A small sound classifier, trained from scratch.
Model: log mel input, arch mobilenet_v2, norm batchnorm, activation relu, depths [3, 3, 3], widths [128, 192, 288].
Training: soap at rate 0.0038, 4200 steps, batches of 512, held-out accuracy 95%.
Rows from block 2 of a small sound classifier, named by matrix and row number. Rows with one number belong to one channel. Each number is 200 + 30 x the weight over its row's rms, rounded and kept within 0 to 999. All counts start at 0.
Before each channel's rows are labels from the 100 clips, of 14848, where the channel reaches its highest value: "top examples" is what is common among them. Only what is clearly more common there than usual is listed. The data: tunes sung on syllables by a formant synthesiser. In brackets: how many of the 100.
# convs0: expand pointwise conv (model.blocks.2.convs.0.weight, 512x128x1), inputs 0-127
# convs1: depthwise width-3 conv (model.blocks.2.convs.1.weight, 512x1x3, trained with AdamW), a 3 kernel
# convs2: project pointwise conv (model.blocks.2.convs.2.weight, 128x512x1, transposed), outputs 0-127

top examples: consonant: none (37)
convs0.151,143,237,254,211,161,184,179,264,173,168,185,229,215,216,135,252,117,226,192,227,191,169,226,176,180,165,209,242,231,153,183,191,210,191,212,190,236,169,206,256,161,207,232,161,186,174,217,189,247,230,219,210,209,262,184,191,227,194,228,230,194,213,210,146,237,200,206,224,175,163,170,223,211,207,227,224,142,197,241,214,189,232,220,149,193,157,178,194,195,263,185,225,214,197,203,197,233,167,197,161,199,198,158,211,216,192,254,223,231,244,189,210,165,206,142,180,232,209,183,177,184,207,211,177,179,155,160,184
convs1.151,151,206,215
convs2.151,190,214,245,196,183,210,230,187,184,228,195,195,173,224,217,248,218,160,249,200,252,228,245,165,192,221,177,209,151,195,200,216,210,144,119,184,245,132,243,228,231,179,242,161,227,141,199,218,237,242,206,191,227,148,215,215,204,215,229,167,186,218,181,201,202,193,150,212,187,204,244,150,231,176,270,171,202,237,169,221,205,179,232,204,184,236,197,226,224,182,199,174,201,193,216,172,182,196,123,167,189,272,164,236,156,234,177,181,210,201,213,187,214,217,183,211,147,162,212,204,158,204,158,212,192,199,208,187

top examples: consonant: /t/ (98)
convs0.502,180,207,196,220,204,165,194,154,178,156,280,182,181,118,202,240,273,264,218,201,195,214,187,218,224,175,166,173,180,172,189,177,161,190,186,179,295,249,223,192,216,202,192,211,249,182,190,178,142,215,227,183,172,220,214,213,147,177,210,166,213,204,199,213,198,232,214,184,164,199,190,188,208,206,205,217,183,197,206,214,185,255,202,197,226,265,220,211,220,212,230,219,227,188,219,235,202,215,183,143,213,271,203,187,148,233,231,236,176,216,218,183,182,221,246,189,164,199,204,261,197,192,160,185,170,262,204,219
convs1.502,153,205,221
convs2.502,191,187,188,196,170,180,180,204,216,199,218,167,234,246,161,177,233,247,165,240,188,153,165,252,209,194,156,221,214,192,249,181,178,185,225,222,206,214,180,200,195,246,157,237,183,145,182,165,206,256,197,209,238,227,206,246,212,173,142,216,197,197,243,208,178,234,192,241,199,174,184,224,161,195,212,154,219,242,256,224,228,183,188,237,208,201,185,221,207,221,233,246,190,233,269,219,169,226,130,192,175,247,191,199,136,179,201,209,223,167,182,230,233,124,242,206,193,226,159,193,194,179,216,143,206,165,214,190

top examples: consonant: /b/ (82); vowel: /i/ (54)
convs0.378,169,220,260,211,198,212,178,186,152,185,230,210,188,223,195,211,151,172,223,200,217,244,155,247,181,182,178,241,188,114,193,184,197,182,212,169,149,192,198,192,170,224,147,261,257,178,260,206,216,188,205,202,257,204,205,237,214,186,236,162,226,180,187,178,230,170,181,189,216,213,236,164,169,158,187,212,223,213,227,252,167,185,190,178,204,201,245,205,209,204,147,113,231,200,180,187,246,169,178,205,233,200,215,212,236,221,190,204,136,169,173,195,197,213,153,241,212,238,175,167,210,195,199,209,173,180,264,174
convs1.378,227,225,164
convs2.378,184,219,170,158,210,182,224,183,246,145,207,155,173,164,219,216,193,180,258,275,233,232,149,174,184,168,201,151,186,231,225,226,236,193,191,189,210,170,237,230,173,215,196,163,239,203,223,223,180,121,165,220,158,220,177,184,224,180,176,166,178,191,242,219,213,198,207,225,230,240,190,186,203,228,210,208,219,196,210,207,205,223,155,160,140,230,210,210,199,203,256,242,207,195,225,182,189,244,173,200,249,137,174,255,180,194,152,201,230,244,234,213,210,179,222,212,199,234,237,206,177,261,217,200,156,177,147,183

top examples: consonant: /b/ (96)
convs0.41,189,218,227,234,224,220,242,132,205,229,210,167,172,186,151,205,193,229,201,203,191,241,167,228,258,253,185,147,145,163,155,250,223,165,216,177,200,218,199,154,175,204,142,245,295,205,177,184,142,142,204,175,181,137,173,226,192,196,155,162,200,174,149,206,162,243,228,183,192,224,207,209,208,191,218,223,179,177,192,185,170,168,213,208,237,161,236,216,186,206,182,184,169,190,201,211,188,191,209,241,184,191,167,222,235,200,231,256,225,157,162,208,181,190,216,206,203,211,193,232,166,252,207,187,204,220,189,226
convs1.41,174,237,174
convs2.41,206,204,192,228,233,249,197,169,223,241,196,239,196,237,156,202,165,263,193,160,188,184,145,190,235,193,198,187,234,151,205,192,205,196,200,172,179,252,169,234,178,231,208,204,244,241,227,151,212,210,225,185,180,168,195,213,187,153,117,220,184,164,199,228,160,289,235,192,220,218,183,174,173,190,211,183,243,219,190,219,213,201,128,224,188,216,178,183,190,181,189,206,226,201,229,144,202,158,232,204,201,219,239,199,207,199,224,236,243,217,254,173,255,211,190,225,234,254,150,222,216,190,208,159,212,260,185,213

top examples: consonant: /ʃ/ (95); vowel: /o/ (57)
convs0.374,180,205,181,183,214,191,205,227,203,217,205,183,220,249,180,218,206,227,194,180,201,197,150,173,158,170,187,131,241,208,178,243,170,194,240,160,219,179,199,287,182,209,224,239,181,208,228,201,263,229,264,152,214,175,206,169,217,189,231,224,200,248,171,164,199,230,133,192,151,206,155,207,196,218,224,181,251,182,171,145,205,196,206,212,244,163,207,203,182,151,195,276,231,178,170,158,172,182,192,240,210,161,232,186,153,177,239,169,178,249,225,198,158,185,199,186,201,197,178,241,207,232,205,220,191,224,194,152
convs1.374,153,210,221
convs2.374,247,208,201,164,188,212,201,214,222,192,239,220,158,213,221,139,206,193,200,238,226,167,212,172,212,172,204,167,213,150,212,199,212,202,240,208,197,166,228,228,229,127,169,174,202,232,191,183,163,179,186,187,169,215,252,157,211,203,243,229,196,182,195,241,176,264,171,211,271,263,203,189,159,206,181,150,200,215,236,225,170,206,223,200,212,226,223,201,204,207,151,166,211,178,199,237,181,224,210,251,194,201,243,219,283,226,213,207,185,233,154,190,181,212,164,154,199,283,160,189,226,199,202,251,200,188,232,146

top examples: child-like voice (62); vowel: /e/ (49); clipping (35)
convs0.186,195,170,215,232,201,201,167,180,214,220,200,277,218,196,138,193,219,251,151,209,170,246,215,226,168,230,229,162,194,203,167,231,216,219,122,203,208,214,199,200,222,131,207,193,158,216,235,169,237,188,196,170,186,202,190,240,167,179,234,218,215,186,149,192,243,181,157,189,248,185,224,160,229,177,186,237,201,202,180,179,163,191,257,208,171,259,197,238,183,242,210,201,198,250,179,198,237,173,246,243,149,203,230,239,217,199,180,251,233,220,214,256,233,191,184,195,190,175,180,170,175,255,246,192,203,236,211,207
convs1.186,235,228,226
convs2.186,213,169,174,218,202,214,231,208,235,177,176,204,158,220,189,164,179,205,188,145,245,205,175,157,220,205,188,199,258,183,153,229,187,213,195,179,186,153,211,199,187,196,210,227,237,249,184,169,238,188,191,192,234,202,180,205,159,212,209,222,183,163,181,227,229,134,239,158,202,193,254,146,188,242,167,206,172,249,205,205,211,148,174,172,191,219,224,162,202,182,249,170,183,223,222,199,265,259,205,202,207,198,180,198,185,158,237,238,136,226,172,189,162,261,223,222,251,241,144,183,211,202,126,193,187,233,175,214

top examples: the note F (78); clipping (36); first note: F (36)
convs0.405,186,244,245,218,256,150,185,212,175,185,290,155,177,182,196,224,243,199,162,203,210,223,246,228,166,215,183,148,172,212,207,202,232,219,207,185,173,232,167,204,198,191,173,196,141,191,177,250,199,189,232,178,162,247,188,186,238,218,186,243,193,268,201,219,214,204,214,195,196,268,143,230,236,181,210,245,199,179,173,207,209,181,181,204,173,183,166,186,207,197,163,149,200,208,233,173,180,237,196,194,200,231,180,185,178,186,182,210,183,182,230,187,267,269,239,191,169,254,203,180,243,220,189,189,237,263,228,188
convs1.405,210,250,207
convs2.405,198,181,218,171,174,213,203,129,212,230,201,208,248,229,173,185,161,266,232,197,185,200,209,209,203,186,200,218,201,195,240,207,149,229,215,163,203,216,187,162,206,160,169,214,213,213,263,214,255,210,211,175,206,194,167,184,230,114,175,232,231,232,177,235,171,186,199,169,250,206,192,196,195,205,248,234,216,202,187,201,198,178,181,150,193,173,182,244,216,201,223,236,158,228,220,217,196,220,166,239,203,193,248,242,207,268,122,166,233,197,195,182,227,241,197,181,163,132,180,176,172,171,225,182,150,146,200,236

top examples: consonant: /b/ (92); vowel: /u/ (35)
convs0.161,220,187,204,125,161,203,209,195,221,222,175,180,134,205,180,193,245,241,177,223,209,191,268,169,219,227,196,256,180,133,221,234,213,203,176,209,224,171,190,204,135,237,233,230,225,148,191,144,236,198,180,243,182,200,162,202,195,248,198,200,236,233,198,227,183,157,221,213,186,243,145,193,198,137,213,181,184,233,198,231,218,199,214,178,149,214,202,207,188,211,237,239,242,170,235,204,184,212,194,163,203,174,156,154,218,193,180,157,205,158,192,223,241,180,189,231,116,187,184,192,226,146,208,201,189,204,197,180
convs1.161,201,187,150
convs2.161,196,174,182,191,225,147,209,189,195,220,229,161,227,217,209,195,191,204,243,223,189,215,192,195,201,178,194,231,196,245,198,221,185,196,225,208,183,246,214,181,173,215,184,252,196,218,182,191,217,191,195,182,226,210,180,205,223,216,250,210,163,191,188,205,196,248,185,121,152,212,192,152,143,159,239,262,210,175,207,228,250,143,161,164,236,224,192,183,206,211,219,167,231,235,190,137,233,164,203,183,213,211,216,261,189,209,180,230,232,204,105,206,175,211,219,164,205,125,214,198,248,163,199,255,242,263,178,213

top examples: consonant: /b/ (92); vowel: /o/ (40)
convs0.19,215,230,153,173,139,207,221,149,137,186,184,188,249,216,212,209,175,182,181,158,184,178,171,157,206,202,184,203,221,204,214,219,207,227,234,154,128,210,181,174,215,216,196,173,249,211,159,182,192,157,194,230,216,158,171,206,186,203,140,147,194,249,184,143,194,231,206,145,209,174,213,190,207,229,169,217,278,214,205,220,211,207,211,245,186,167,247,208,195,237,244,164,214,178,121,183,213,192,206,205,189,177,175,160,226,203,137,199,215,211,194,159,223,141,154,177,181,213,189,197,182,222,191,159,258,200,213,200
convs1.19,244,183,178
convs2.19,207,212,233,127,242,146,174,172,213,227,225,237,185,218,197,191,209,193,177,198,189,136,186,206,92,196,192,179,187,235,217,198,215,159,175,218,222,221,210,188,183,131,185,243,202,285,192,190,196,136,222,194,175,168,218,241,193,201,192,218,176,160,184,183,178,229,192,189,160,211,249,143,190,196,229,193,205,198,194,204,238,163,230,257,199,234,221,174,224,191,165,195,207,174,202,199,185,173,180,214,168,141,181,209,165,209,210,171,180,204,228,209,248,246,216,235,209,213,244,167,178,258,202,201,173,217,228,144

top examples: consonant: /ʃ/ (41); consonant: /t/ (30)
convs0.483,201,182,146,223,152,158,208,179,168,201,193,220,243,203,176,190,207,205,226,223,223,170,150,193,139,211,230,184,174,186,169,205,238,223,206,176,196,215,128,203,251,157,163,211,211,195,218,215,157,176,165,250,205,209,216,168,206,230,210,212,214,175,210,202,188,201,212,138,234,167,191,195,209,214,177,157,228,230,218,203,213,186,160,209,251,166,238,245,167,200,227,165,194,160,212,170,222,192,157,179,205,121,172,225,210,206,212,206,171,186,159,219,113,262,157,178,181,190,202,184,188,162,253,211,269,154,208,225
convs1.483,148,203,204
convs2.483,237,200,191,204,193,205,206,244,202,191,196,238,246,185,194,175,227,241,164,202,198,195,215,173,208,157,231,190,227,201,133,201,202,225,196,208,188,189,206,182,211,184,202,173,215,231,181,263,257,225,144,165,215,174,219,215,208,146,202,287,199,204,239,154,166,231,251,227,207,193,210,206,188,179,191,182,193,202,204,184,249,216,178,273,148,225,190,264,155,157,219,176,179,217,194,202,184,149,227,144,215,237,125,234,189,164,212,160,240,168,203,187,165,216,221,255,216,194,201,159,171,181,203,168,167,235,173,221

top examples: consonant: /t/ (55)
convs0.158,197,249,137,210,217,243,195,172,209,212,175,231,212,236,134,198,144,232,211,185,177,154,171,179,186,193,209,167,180,234,191,180,155,221,152,165,235,233,223,166,207,204,176,180,210,196,123,147,187,216,199,199,261,254,171,239,215,212,169,204,192,180,196,187,218,187,133,239,191,231,173,228,190,236,222,170,217,231,191,174,187,219,238,169,223,172,179,185,248,205,163,237,217,183,180,212,151,203,236,235,128,197,149,186,196,246,195,277,211,236,241,230,181,217,210,207,182,206,207,202,222,209,159,224,178,210,211,189
convs1.158,206,199,148
convs2.158,260,242,186,180,209,192,180,149,186,244,198,212,176,186,273,211,220,204,177,226,187,205,158,217,220,195,228,190,232,213,183,211,179,178,229,186,185,168,181,185,222,159,167,199,165,180,240,239,192,184,183,182,171,177,158,250,216,194,142,212,215,170,193,180,189,254,190,189,125,196,212,196,184,167,148,256,256,217,191,203,162,174,235,173,196,231,216,196,186,215,235,186,155,244,247,188,217,200,137,154,220,177,186,148,237,205,184,234,267,216,287,208,184,172,217,214,172,183,187,165,208,174,222,224,166,192,170,224

top examples: consonant: none (54); mains hum (50); vowel: /e/ (41)
convs0.505,161,213,238,175,244,227,192,163,137,196,204,225,211,156,153,227,269,222,229,207,184,194,155,236,192,194,140,175,161,189,189,242,210,203,172,202,179,248,179,257,174,215,200,221,211,195,211,176,190,187,216,163,229,151,178,197,190,167,205,163,180,215,202,169,210,207,155,198,182,227,173,186,198,204,185,130,215,180,216,219,237,186,148,158,185,233,225,155,178,213,261,227,211,223,224,183,236,182,177,195,225,223,233,229,204,176,163,187,177,248,233,267,182,177,188,197,230,200,194,90,204,200,220,215,198,224,175,242
convs1.505,242,218,174
convs2.505,212,210,183,213,167,159,197,203,155,188,210,201,185,229,208,187,191,184,184,215,141,198,195,187,228,247,202,186,222,177,206,207,248,230,178,209,185,181,206,257,219,184,189,181,233,197,199,245,149,163,203,291,145,218,205,195,256,134,183,186,185,195,176,257,182,214,175,264,210,200,154,139,196,191,168,243,212,184,221,192,230,195,178,214,151,157,175,163,225,173,188,214,187,246,162,230,249,263,195,158,230,244,202,187,168,161,207,177,183,146,155,195,179,155,205,172,157,234,188,213,216,200,203,196,144,200,226,220

top examples: consonant: none (77); vowel: /e/ (37); clipping (28)
convs0.247,207,165,212,225,141,160,166,173,130,181,184,192,196,225,223,207,171,227,176,243,242,176,221,200,206,243,158,192,161,228,155,198,210,166,241,199,269,169,196,167,182,209,212,201,190,242,223,225,200,195,197,199,177,183,221,187,240,225,250,195,212,196,170,205,222,190,240,213,234,173,198,153,230,179,140,227,200,199,198,121,198,165,161,142,215,145,204,174,206,203,229,181,256,222,192,251,211,187,197,187,145,215,137,194,269,155,231,181,227,188,207,169,147,190,208,158,194,231,180,220,206,181,179,223,241,203,180,205
convs1.247,189,196,251
convs2.247,206,218,147,232,215,247,180,180,232,184,203,170,203,252,176,209,183,198,212,216,242,221,146,174,197,183,214,220,157,269,218,156,193,195,169,174,233,230,206,237,153,187,201,236,238,177,246,228,259,188,176,227,238,197,202,225,227,212,234,194,213,164,206,199,151,180,215,184,181,260,213,225,241,240,215,276,177,215,229,221,209,243,158,193,187,204,201,186,235,221,156,194,191,208,158,169,220,208,169,189,202,248,204,148,205,208,157,156,212,181,225,202,182,209,239,216,260,162,203,217,193,129,211,185,235,253,204,257

top examples: child-like voice (59); consonant: /ʃ/ (48); vowel: /o/ (42)
convs0.436,217,168,220,199,192,223,237,256,214,215,167,212,180,153,253,198,191,203,185,228,173,144,195,210,263,194,200,272,165,205,157,242,187,253,255,206,241,262,198,223,188,263,171,175,195,171,198,241,187,158,167,214,198,207,206,195,222,209,187,190,178,186,131,191,231,202,208,209,223,188,190,186,210,184,149,180,179,153,224,191,178,172,182,168,197,201,200,194,221,205,263,201,230,269,232,235,200,156,223,204,197,267,163,225,223,211,191,205,193,166,184,227,224,179,243,196,177,180,172,205,248,239,216,236,177,123,192,214
convs1.436,165,215,236
convs2.436,181,207,197,235,164,258,199,204,188,191,183,235,223,192,194,223,229,163,234,193,189,227,183,153,237,188,183,223,235,290,255,179,208,189,169,226,262,227,217,220,202,205,201,172,226,221,227,209,194,183,266,185,213,202,164,185,228,225,179,199,235,231,186,238,135,206,252,201,186,195,249,181,173,165,152,223,175,208,165,193,164,152,210,191,208,173,201,190,261,189,228,150,218,171,143,221,184,229,139,235,185,174,228,148,183,154,229,171,171,208,175,196,164,186,255,198,178,190,220,200,239,132,210,191,215,214,186,214

top examples: vowel: /e/ (47); clipping (31)
convs0.92,188,217,168,185,194,169,193,213,205,146,191,195,206,211,173,263,167,273,159,208,216,186,165,227,187,195,166,156,138,186,206,223,179,182,207,168,228,173,192,239,168,200,195,195,165,175,211,178,260,184,215,220,177,245,207,168,230,176,195,189,184,227,158,190,181,192,202,255,164,223,171,232,291,209,171,223,185,226,195,178,219,217,246,214,213,225,157,158,151,252,235,200,122,182,131,193,206,233,176,186,257,167,227,200,183,237,222,160,194,194,193,193,265,203,216,229,258,173,188,189,199,194,202,193,220,218,206,204
convs1.92,200,229,243
convs2.92,230,167,238,235,190,184,153,156,243,219,177,210,195,238,215,188,200,259,193,234,246,200,201,199,175,194,227,140,238,253,172,207,209,200,196,218,161,231,166,212,204,202,243,142,170,187,196,249,184,177,152,216,231,181,170,168,216,191,213,155,215,186,185,188,193,236,232,177,160,195,231,166,179,224,205,175,162,175,223,222,253,225,186,228,196,223,211,272,198,179,224,153,242,225,179,156,190,145,156,221,171,224,180,154,182,208,177,199,199,247,261,206,221,197,162,146,199,171,193,163,204,165,227,231,140,235,173,202

top examples: consonant: none (40)
convs0.399,207,226,190,160,213,245,161,202,185,207,238,202,236,169,182,171,204,226,173,246,255,243,212,195,189,209,174,214,177,185,187,169,189,193,219,227,190,154,194,167,177,261,247,160,205,140,206,167,159,253,232,242,196,201,190,146,188,168,177,263,225,242,197,213,224,203,246,199,198,226,201,225,188,212,140,131,156,196,160,166,230,194,223,200,178,184,166,208,233,189,162,234,223,254,198,208,224,235,193,242,178,212,225,180,131,187,191,240,184,169,190,153,172,199,231,256,202,184,207,171,241,189,236,243,195,203,237,222
convs1.399,164,234,183
convs2.399,214,217,199,235,166,179,210,222,229,216,170,204,178,205,190,177,203,218,293,186,180,181,189,213,203,192,187,236,171,211,223,196,178,210,255,151,255,195,161,257,192,164,200,220,191,151,170,223,195,167,184,226,123,208,174,205,207,207,207,175,231,200,220,218,263,157,147,173,181,228,239,206,181,211,143,225,265,192,160,190,242,221,198,206,234,125,185,216,180,190,186,208,212,208,186,232,193,217,244,199,223,182,229,171,246,171,262,140,178,196,207,228,194,197,196,268,200,164,192,187,222,194,193,188,230,159,167,254

top examples: consonant: /ʃ/ (93); thin (high-pass) (51)
convs0.222,206,224,203,195,202,173,168,204,185,196,210,212,199,167,228,174,235,240,207,209,153,197,230,179,201,214,157,180,164,239,155,150,211,178,247,227,167,159,176,266,167,173,204,199,198,212,172,143,198,134,214,210,157,228,194,232,213,175,219,193,232,184,224,191,143,200,196,259,239,195,232,196,192,263,210,172,163,195,200,162,205,236,222,171,201,226,182,207,220,191,189,200,186,207,264,142,172,250,213,176,204,171,212,194,202,168,191,206,230,171,190,196,129,172,186,268,197,253,226,253,199,242,191,157,237,238,212,264
convs1.222,229,225,235
convs2.222,215,162,226,198,213,245,241,180,190,196,257,186,165,200,221,215,240,121,208,194,190,202,193,186,197,228,269,226,142,260,186,181,178,164,245,182,189,173,218,202,157,182,146,190,171,230,227,241,184,189,186,193,198,195,195,251,217,224,227,162,186,219,170,254,204,208,195,185,143,212,214,265,210,179,219,184,194,198,222,185,192,243,236,185,151,173,216,138,201,177,145,132,209,234,203,223,235,217,130,168,211,177,198,204,197,224,248,194,153,185,206,219,183,184,212,256,185,205,177,176,209,161,183,223,236,165,191,230

top examples: consonant: /t/ (47); vowel: /i/ (46); consonant: /d/ (32)
convs0.23,177,150,192,181,192,197,175,210,231,225,185,193,201,157,162,161,166,133,136,220,215,255,215,169,205,178,198,225,171,259,186,252,193,192,175,163,159,214,201,161,213,200,192,182,226,154,194,144,195,166,209,186,188,198,202,147,207,199,147,183,165,214,220,260,179,253,188,239,226,169,204,206,176,211,268,213,200,228,165,140,208,209,273,229,218,205,244,209,160,176,195,219,210,234,244,243,199,179,184,177,196,219,227,215,226,189,181,177,200,196,197,165,250,219,209,148,160,224,196,161,145,192,210,168,155,172,194,194
convs1.23,252,202,199
convs2.23,192,175,166,209,232,140,231,210,151,226,179,195,204,235,174,206,154,226,229,192,228,197,173,218,178,221,216,212,197,215,193,248,173,158,225,230,243,192,213,210,200,182,172,243,150,165,202,218,234,152,264,167,269,130,177,161,193,183,253,153,178,255,190,171,224,169,254,227,186,196,223,190,233,179,191,152,164,176,243,213,180,230,216,193,249,185,172,231,207,170,137,215,245,223,174,218,187,228,226,184,165,210,168,270,165,182,209,192,164,194,179,218,179,229,194,168,188,220,203,209,232,164,219,189,229,202,213,169

top examples: child-like voice (61); thin (high-pass) (35); consonant: /ʃ/ (31)
convs0.318,229,236,194,221,248,215,192,185,231,192,248,207,237,172,182,178,180,182,168,183,135,187,152,218,222,221,196,184,182,205,202,168,250,183,267,209,229,202,258,192,215,203,241,215,174,169,187,185,211,222,188,146,215,190,188,143,233,170,218,188,198,224,210,218,181,193,205,157,183,164,179,178,159,248,189,157,256,217,178,165,289,245,167,206,196,201,206,223,180,205,184,173,169,178,259,197,197,243,170,138,177,195,276,165,191,247,157,213,188,191,147,223,223,230,179,189,165,204,165,199,152,202,207,171,212,217,187,236
convs1.318,201,218,249
convs2.318,200,193,241,166,252,190,189,234,234,179,223,165,157,247,183,181,172,165,201,227,235,185,179,165,198,219,245,225,191,225,149,207,212,215,264,218,193,206,136,231,213,233,153,221,214,214,237,209,200,198,198,214,219,180,242,202,192,245,235,257,205,173,235,203,132,190,192,204,215,263,236,250,177,208,255,223,137,213,173,167,171,208,223,210,209,166,167,247,227,143,214,191,211,180,191,178,202,189,198,178,214,178,175,170,201,167,200,202,169,279,235,288,202,173,199,201,245,204,180,207,206,216,206,241,185,174,212,192

top examples: consonant: /t/ (67)
convs0.220,273,267,143,167,175,222,227,183,209,228,215,175,236,217,221,197,185,230,238,213,204,235,216,187,206,239,222,172,169,184,240,177,198,225,219,209,223,248,184,213,262,213,234,202,197,169,177,175,191,229,165,230,216,238,175,226,191,181,214,249,179,160,154,196,230,242,239,192,199,186,229,165,206,201,123,211,206,225,230,248,247,189,241,232,194,194,210,168,169,183,148,234,192,186,185,154,160,214,184,201,189,169,125,189,142,155,247,212,224,218,175,191,181,212,204,249,169,204,194,185,165,230,250,202,209,201,194,156
convs1.220,150,189,209
convs2.220,212,211,145,142,156,201,203,206,148,180,192,167,171,189,196,145,196,206,228,219,181,216,189,160,240,206,198,196,166,218,173,193,241,165,157,190,206,203,213,216,196,191,203,171,160,150,229,175,213,170,206,248,182,158,218,191,148,218,180,251,226,170,185,180,209,148,272,201,200,210,235,163,223,135,150,162,190,219,200,221,236,213,210,189,162,232,213,155,236,185,186,227,240,200,232,189,234,233,197,201,190,203,200,178,226,179,226,197,232,250,257,172,205,231,223,147,246,218,201,190,201,154,212,226,224,127,261,242

top examples: consonant: none (57); clipping (36)
convs0.493,218,212,243,256,212,176,174,192,145,179,225,204,168,164,177,210,228,183,215,232,306,217,213,193,172,191,235,188,186,205,215,196,192,221,127,192,214,184,259,195,225,129,226,148,179,153,202,194,243,168,255,258,209,204,208,182,198,216,210,203,217,219,161,253,201,220,191,226,179,200,236,231,172,200,217,174,208,210,212,222,253,212,158,216,160,223,236,200,244,149,209,220,135,192,191,201,211,162,204,222,182,164,235,203,248,227,233,203,197,210,197,229,211,225,242,263,226,193,182,212,228,212,228,199,215,245,228,234
convs1.493,223,192,154
convs2.493,199,150,242,149,221,194,191,227,179,208,248,167,211,187,188,211,169,236,174,160,206,189,223,172,190,249,210,198,182,183,253,242,188,171,209,254,175,213,185,199,254,171,171,217,256,173,198,214,194,202,242,223,253,209,187,237,205,186,170,175,205,191,240,266,230,172,176,247,225,193,177,219,243,198,261,176,228,204,218,248,225,245,197,212,145,234,200,180,195,236,175,161,171,231,252,147,238,151,244,125,194,162,232,208,191,234,224,174,167,199,229,211,180,205,189,231,206,186,172,228,181,207,197,254,222,184,177,202

top examples: consonant: none (51); vowel: /æ/ (35); clipping (26)
convs0.469,212,218,192,231,176,227,208,243,164,170,203,239,196,162,197,210,181,167,176,223,212,181,173,203,171,215,150,221,178,188,232,177,189,207,171,201,242,223,172,200,209,186,204,218,201,172,220,200,171,187,199,211,196,198,211,218,163,109,231,175,183,258,167,145,160,283,211,182,195,186,134,161,193,181,219,210,238,231,194,265,241,164,194,155,156,237,172,227,185,161,231,205,245,171,189,206,231,192,208,233,206,193,228,229,226,191,163,171,190,201,193,214,168,192,269,151,173,128,183,209,220,183,176,230,226,265,155,194
convs1.469,223,204,154
convs2.469,227,258,193,244,230,186,274,185,264,226,177,186,187,202,195,185,161,165,236,189,164,209,160,181,226,189,197,217,207,228,196,154,202,241,185,204,161,222,213,196,221,134,214,205,283,220,188,211,189,182,245,163,185,219,211,173,220,154,217,235,158,255,180,216,242,208,220,221,196,143,170,210,213,217,232,199,262,184,215,193,181,204,191,211,176,231,180,193,222,180,138,179,191,216,141,187,236,191,117,173,248,251,182,218,166,200,213,239,214,189,177,165,219,213,174,187,153,192,241,225,213,222,164,171,198,220,187,214

top examples: vowel: /e/ (38); consonant: /d/ (37); consonant: /ʃ/ (29); clipping (28)
convs0.355,161,160,212,228,171,246,207,161,240,226,199,216,217,177,147,183,190,199,201,196,195,239,212,150,186,234,182,222,213,209,156,189,200,215,208,218,204,140,251,204,197,200,202,222,182,232,168,189,180,203,163,194,186,183,223,80,280,172,214,204,201,234,241,270,158,180,205,225,244,178,195,195,228,203,210,200,195,215,207,175,171,187,198,185,167,151,244,209,186,137,244,161,194,165,160,216,216,163,188,195,213,214,243,169,199,166,255,213,245,227,216,261,201,206,227,253,185,207,223,174,204,210,217,190,193,228,158,180
convs1.355,151,209,215
convs2.355,200,212,210,170,216,210,188,151,188,212,220,141,279,188,203,200,183,215,205,179,214,210,180,195,187,189,239,182,214,265,216,265,157,156,189,110,156,194,153,221,197,214,178,195,193,267,196,171,204,194,180,213,224,157,213,190,224,240,206,174,201,253,177,198,159,218,194,165,227,188,176,140,158,173,214,192,182,242,205,219,194,238,154,191,219,228,259,195,221,223,234,209,214,212,219,219,208,199,182,165,199,203,170,142,228,175,162,206,189,156,211,197,250,210,259,181,261,145,230,173,196,185,186,234,179,183,173,159

top examples: the note F (77); vowel: /ɑ/ (67); high voice (58); first note: F (35)
convs0.498,250,222,127,239,195,181,203,217,174,192,210,192,183,243,192,173,254,149,274,178,153,241,225,199,182,168,209,200,184,223,165,159,183,198,196,193,180,213,229,208,155,201,178,251,171,200,219,164,194,174,208,232,146,189,169,200,217,204,242,172,225,153,190,192,194,217,224,208,163,189,145,201,147,152,203,204,193,238,258,231,203,195,199,159,177,200,157,223,158,187,245,162,254,194,214,207,199,161,213,224,191,205,159,170,173,153,219,187,158,181,235,186,196,306,241,210,186,210,193,214,189,189,187,170,195,236,189,176
convs1.498,192,207,251
convs2.498,236,237,199,156,216,256,220,166,174,238,234,222,192,234,211,189,195,195,173,184,198,232,152,160,123,213,214,198,227,202,166,255,255,163,180,256,222,183,185,162,197,236,170,206,175,163,234,195,258,175,228,160,197,206,187,156,227,214,225,215,150,265,206,241,230,185,218,200,175,218,141,164,237,169,213,216,169,227,138,207,154,186,232,183,151,222,205,182,221,171,184,218,200,215,225,232,219,200,237,219,176,222,189,181,209,164,212,172,209,246,200,215,220,212,210,170,244,248,186,238,214,199,163,225,196,216,257,171